{
  "model": "contrastive image-text model",
  "dataset": "scattered letters and digits in many colours",
  "train_examples": 195000,
  "image_size": 32,
  "crop_scale_min": 0.8,
  "horizontal_flip": false,
  "tokenizer": "word",
  "vocab_size": 53,
  "loss": "sigmoid",
  "embed_dim": 256,
  "encoder_arch": "resnext",
  "encoder_norm": "layernorm",
  "encoder_activation": "gelu",
  "encoder_drop_path": 0.05,
  "encoder_depths": [2, 3, 4, 2],
  "encoder_kernel_size": 3,
  "encoder_stem": "single",
  "encoder_avg_pool_shortcut": false,
  "encoder_widths": [128, 224, 384, 672],
  "text_encoder_causal": false,
  "text_encoder_width": 256,
  "text_encoder_layers": 6,
  "text_encoder_norm": "rmsnorm",
  "text_encoder_norm_position": "pre",
  "text_encoder_activation": "swiglu",
  "text_encoder_mlp_ratio": 4,
  "text_encoder_head_dim": 48,
  "text_encoder_fused_qkv": false,
  "text_encoder_bias": "all",
  "text_encoder_qk_norm": true,
  "text_encoder_layer_scale_init": 1.0,
  "text_encoder_parallel_block": true,
  "text_encoder_inner_norm": false,
  "text_encoder_drop_path": 0.1,
  "text_encoder_positions": "learned",
  "init": "trunc_normal_002",
  "residual_init": "scaled_by_depth",
  "optimizer": "soap",
  "beta2": 0.95,
  "lr": 0.0009,
  "beta1": 0.95,
  "shampoo_beta": 0.95,
  "eps": 1e-08,
  "precondition_frequency": 20,
  "max_precond_dim": 1024,
  "one_sided": false,
  "adamw_lr_other_params": 0.00076,
  "grad_clip": 1.0,
  "steps": 3000,
  "batch_size": 128,
  "epochs": 2.0,
  "lr_schedule": "cosine",
  "final_lr_fraction": 0,
  "warmup_steps": 600,
  "weight_decay": 0.4,
  "adamw_weight_decay_other_params": 0.01
}
Rows from block 3 of the image encoder of a small contrastive image-text model, named by matrix and row number. Rows with one number belong to one channel. Each number is 128 + 24 x the weight over its row's rms, rounded and kept within 0 to 255. All counts start at 0. Numbers have three digits each.
After each channel's rows are labels from the 100 images, of 14976, where the channel reaches its highest value: "top examples" is what is common among them. Only what is clearly more common there than usual is listed. The data: scattered letters and digits in many colours.
# convs1: grouped (4 groups) 3x3 conv (encoder.blocks.3.convs.1.weight, 112x28x3x3, each kernel summed), inputs within the group 0-27
# convs2: expand pointwise conv (encoder.blocks.3.convs.2.weight, 224x112x1x1, transposed), outputs 0-74

convs1.93:082105121113118086131161149135126147108101086125108149144089139174137157123121103125
convs2.93:145154136148163124111119130153118127134138138139128143089143118106070121141106134135116148198161131130182146122110104140140158136142095129103072107097134140145180137133143136105066138101154141131129104137128114106163094128076
top examples: brown

convs1.44:101101129132128110126103100152080126123078087133140121118101136125145152115169083136
convs2.44:123127093133096111121148163143129081101155125123157138106123118101153126144134112105171146178148157121178146124144093129178163147143129144097137138157093130116104135113138124133128098091118126112100094141116135102094133110125
top examples: teal

convs1.7:139127118130113157136144113065133086113141151126116152146090122129123081123078145129
convs2.7:134152122193105115139116153125152092125161120121106084088117102131130137121139107118148111183155106152168096159144151134164215133132142115114125158140120147139112126136129122139172140096120123149145132088105100118163140109171
top examples: pink; white

convs1.28:184106123164138167114127137190122109090137124116127109129114132102145143113152152115
convs2.28:119101140109173109115157113123080152110111112104136134135119138154124143168113117123168109124156155195094163112119111098076081152115114121148146067129126117126105127164153158150143134148115112125085136131120153107119104177111
top examples: yellow

convs1.2:121097114091155126145086092127120146105115116128130102108124131137126123200132116168
convs2.2:107141119122099138129157141126113126113115130147115103111173120131105136101107147124114126126142140103112128147146129098194155143126141150146126115104087124116105136137137143140162175172123111130130134138230087131125138110190
top examples: orange; yellow

convs1.92:131129135117105124145126118143143118117118117122116148236133129139137110114103122150
convs2.92:162168143112111169161137118117139104114155102098108133199132149135119121121098127121157153109175144133129135114135081052132116125126128116177115111153176172104122140164104090097119142162124138101118124120196141121110139149092
top examples: red

convs1.91:112116124152185110117121108122127153154120093109126078105087111144164136143130096114
convs2.91:159167152127117089119106138141105099115092107115099121090106085131080116127123140120103110118122094126139117113121124133158140169116113117130212178129099128115140128138151155130086110116126135112100138165172116136110144126157
top examples: teal

convs1.45:066144116100151104113113142111106095158159110119120145141129091122163104137106157139
convs2.45:159154126132095120123098124135126119122145080127105099107138090112159120109122142135129178064091101092127112139138091127086135132137103080114148109144121137099134122135141131096102140158152102118139124119136156095144124155096
top examples: black; the character Z

convs1.40:157112136111131095101131111096146123139092119078167150128099150134120168159128100108
convs2.40:112126117161124105150084149141131102117158129157152136188093113141163122150151116137097126109128091148147152142121153145129173118139126113082173139131126142145115140144105171103113133105133125139113146102131139128131100148096
top examples: green; count: six

convs1.23:136121108131161146142097151125120139123111159107130136136144146126119163203092130087
convs2.23:095108116160166152086124113128120120114060135101163101141128157151146136103127141112132164207124158094144128100119111115108135091111101131113094102125141127124144134172132127139138067130133113121090088165151149145142110147160
top examples: yellow; orange; count: six; the character I

convs1.82:147092154124174153084153115123068138113130123139139110110101146127115102134131092144
convs2.82:150103169126090151157194114149140151125107139129128229154100146102117098126110144134138125093112104115166123119136114122103173121134162113135114125134114179100145105146111107137113117097131109117115094148148141144142147151135
top examples: red; the character O

convs1.12:101108093117145173114128142104128162152074116069125125123116129133136104156121130106
convs2.12:151169179089126124153057117208117095162128114164188127079177105170160132126123120122146106113172088141120108161139111133139079161123143122108138114124156102131139121101080125150126121142102129124116128165116147091144147091154
top examples: yellow; orange

convs1.86:131141100125100139121120117123102168136105147122177102096152141109155166138094098162
convs2.86:104116111086121081149105089109131121126134193134118149123138127099069122157115140124079138117144122133117123083111128154138119152130140115125133105144129126128147127125123156156100150141098117108159100136118158143156113113119
top examples: brown; count: six

convs1.72:172140106130125144079143140124155138162105109131138114077086090105144136126118106126
convs2.72:170114120128110128134147147133134161111148119108100078095153133130116096146143069140142129168143122102139124189122143145139103133143119098133129164154122127147106154123113170110162110110127122141095159138137149186106135112115
top examples: blue; purple; black; brown

convs1.83:136174138133131129143117128146114106117115164118125098066096099143157117155153167117
convs2.83:090112092126158134096194144157109147128101111126104124098121148120120122148167120151154128135143128083108101131089130130146149171114125139102150122135139137157146097126155130158152154124154135141103136080100095125139108132143
top examples: orange

convs1.102:162129125116130126146115131186144124128101089106138180186131133097146123130138113120
convs2.102:143068108140154103144111126129139179116131095148084130180112115119136122110128130138127116134083134136135136110132104131166171117138099114130107161136176196136148134104145130128134119122133113103124085130112124113135067136116
top examples: red

convs1.46:088101119113164124155125147152110171153105128158104124105170149102111162103130137120
convs2.46:128142140105148132073112164103122139156144143112134180142121138115135151139144131135087166136123128116113139132122096151110129085154182119093146103111075158124103118133141136084104138164095121087121129140133129158149061110111
top examples: teal

convs1.54:180146156116165123145116143146170129134114116116121127149099175105117146145144176112
convs2.54:112147151164162109113113092140117119142128120152123147142132148128118164154152148119141139174114146124123101116104169140131144137108094113144114129128141121140154087130170119134163136159110118136107105152121115112106123127122
top examples: black

convs1.47:138134178103089114132124146179173120131142139101114082123136143141098121116141160124
convs2.47:155123101112140144140115122128129120133122104122113154143153125165172139123157130135100110091139169069111133148108154127146134123117133142108106133154121134139148128198088157126194116147133112123087170102178085144122099137163
top examples: green; the character J

convs1.106:153095125131120141082103132088132106114105127168121091128170130102149094127095123147
convs2.106:131196151117170134088139114130152108132151128130104150108120097134111114098107125093147101168149102182124090121138112111105155151113143151140199159110100129118112119157118125105113105129145127145108111135129085136122131095110
top examples: teal; red

convs1.95:115103119107109114157095128112127138109118135091102094119135058138133158123088126104
convs2.95:094085112112136122148141123133126146092156125139101133087165164090119126093116070123127119215143097117119142125129144125125097130144146156084112082172119108088150123128147136141178139125156086131143135131105125119115101133116
top examples: brown

convs1.35:143136139094108133139138089116089137143149111101169145171118168116123113151119080142
convs2.35:126108125127148178164113153135124109148140136120120114067161098121164114144152166142122111160127130077119107118167127140123126161131129145125135135138139135090099153137082122117146177086147128170168115141102103113140121099140
top examples: black

convs1.4:118152128114140119131116158146140129074180092169109129153139131152098131146156111099
convs2.4:083126136107128103162128143109110168108127133096126099106117121143157114135117146132086157177118130173090157120128158096135139116134134125139126131138143121138169142128117133200144119140140093096187147166111085132159141141165
top examples: pink; white

convs1.48:161131145114196140096103131182108125133151136131124153112090112117108139115121155139
convs2.48:150104111085097121085114110108144175130125127117157124153149205174177107130116101130157123137126132157109143131157107105120112154119137125105126042116178134096157125111098116123135128089106156136119133092114135107102096110161
top examples: black

convs1.13:129139135100113162127122160135088119135104134105128132142114155158123134126140141042
convs2.13:086072091132155116095120137131151131121096113185108108119150102133178137104138118135096135194103114084109116177116173145140116107126161113101098165190156128125100146097168123124128126135187112132118126151139132134133140131118
top examples: orange; pink

convs1.96:095104153113084162138142110087117103117162151106093104135140136139107106107099153139
convs2.96:120133172110092106137147132161104122145113083139128101089121135117080118090136134127132146133142107107122141136139115132076150070104158123151082131146132117126103127079134135125115122146111151112107118156155128139125174120132
top examples: red

convs1.55:144156124147157119140133134191196118130112154105133123139154104132092119137111120114
convs2.55:136114107090104110115200142126103103115156141134122123143160113118151109127129165121109145055152183088141099107128089108139078164110149129142101104123088137150155132171103168090141103174106145140124141140108207150117111127116
top examples: green; black

convs1.99:113085152137111145093096137089133128121163137107127145106155113081102109147114136090
convs2.99:148132129169138101157070131115113111109146109081120118088109075131100105128155135141116143174148108120113155097144163136129128140160151121128158141126085138106131135130130121132137091087129122128076105096118085102132160091109
top examples: red; count: six

convs1.105:115131140151158158124148114138130109113094160131133128217147109123135128112104121149
convs2.105:179174148112128098173101145180113100129101143112168140086103115151136173142115133112142115128140106132094118117137111139179123108177135145148109117137118147147173084134109108088135164165155140105138137138160130100070171124193
top examples: red

convs1.22:097105133145165112104117118104117127138134115086139122154126075155123131128146110065
convs2.22:100132087140100170120075115096149131131125180128124148143115113157145127166144143124129117214151099053125149130108133145152112124149123115070108150173122109112171115110098113105131151069190111139132159146104112153116144136143
top examples: brown; the character 7

convs1.30:111141123107080099117129110161050147112116135139132105112091116141135153129121144127
convs2.30:165123182109116100126151123120133114133111137142131106119118105133232129140126138134146134115141097109154178132122150112144114100135096164138123143128073112119084133140124101101147122126167127149110139148151104128116092066116
top examples: green; white

convs1.75:137083116113177161121134138148114099140101141097133132109114129117142110171129108183
convs2.75:092199113107106109093122103158153117095148111152127054095109150112129092128141137116133117110179120099122114137144107111134128220104157118100138149100147129133128128137117161126134113123116103127154129158083111095155159142120
top examples: blue; purple

convs1.76:143118140149152119122165114127108117204134114156096152142154147144125106161120155137
convs2.76:125112141126096130100145101157119110148124153115161141067140114126129157145125090152118104151108113142166097132112094156130128143097128134141101106148124135106092116142131120142149122113099119113114200134118172119147103100146
top examples: blue; brown; count: six; purple

convs1.66:111180114131139140079124138111104119124145092111127078121140141150134141114118070131
convs2.66:126146092152109131165102134104136143158142152139123094122103115143174125127137158130142147125139129114076135116126085152165175109135168111150145164137098102140097123117136141136143105108131111126119151133154145130137153140127
top examples: brown; red

convs1.111:149140096161120102118171124165122134164113155150134098090088144125114129140107164118
convs2.111:136114154152139152121087174113160112122111115106092153131127127129170125105096137138103141127131104119093137132097144152130068147120137111088201245118143103152125151130077105126096144189132122141145121126099153138136103143136
top examples: teal

convs1.107:142112127143204095151160120152104125090103135143126148123112130142134115130107124171
convs2.107:104109120119095131135119142128118076121152120077141128164152138099185124142125111132118106153133133115147170125118135147090146101124157131116198072123104111155074120152116132136143138165114113109156130143097145120116128151111
top examples: teal

convs1.14:123117126116161087094095173104087109118146147148133117111122101106148098111159140105
convs2.14:110159110119138196158149130122099113124141128129140178152093158149104110118118127131123132105137170128133137145122152121130119181119134126157133125121166199101167103189167101120095122153104164160214128120144114119156126117125
top examples: orange

convs1.77:148121138142089114057126111155113142123108110140142131100153126160095122115153096100
convs2.77:102176157128130107130125147113172130131103120111108093147123129142113151130172138142130115178169136099178128139134127083130144099141153137095116169140121110119115145120141107164136140097104119144149149134131113107092099091150
top examples: green; the character 7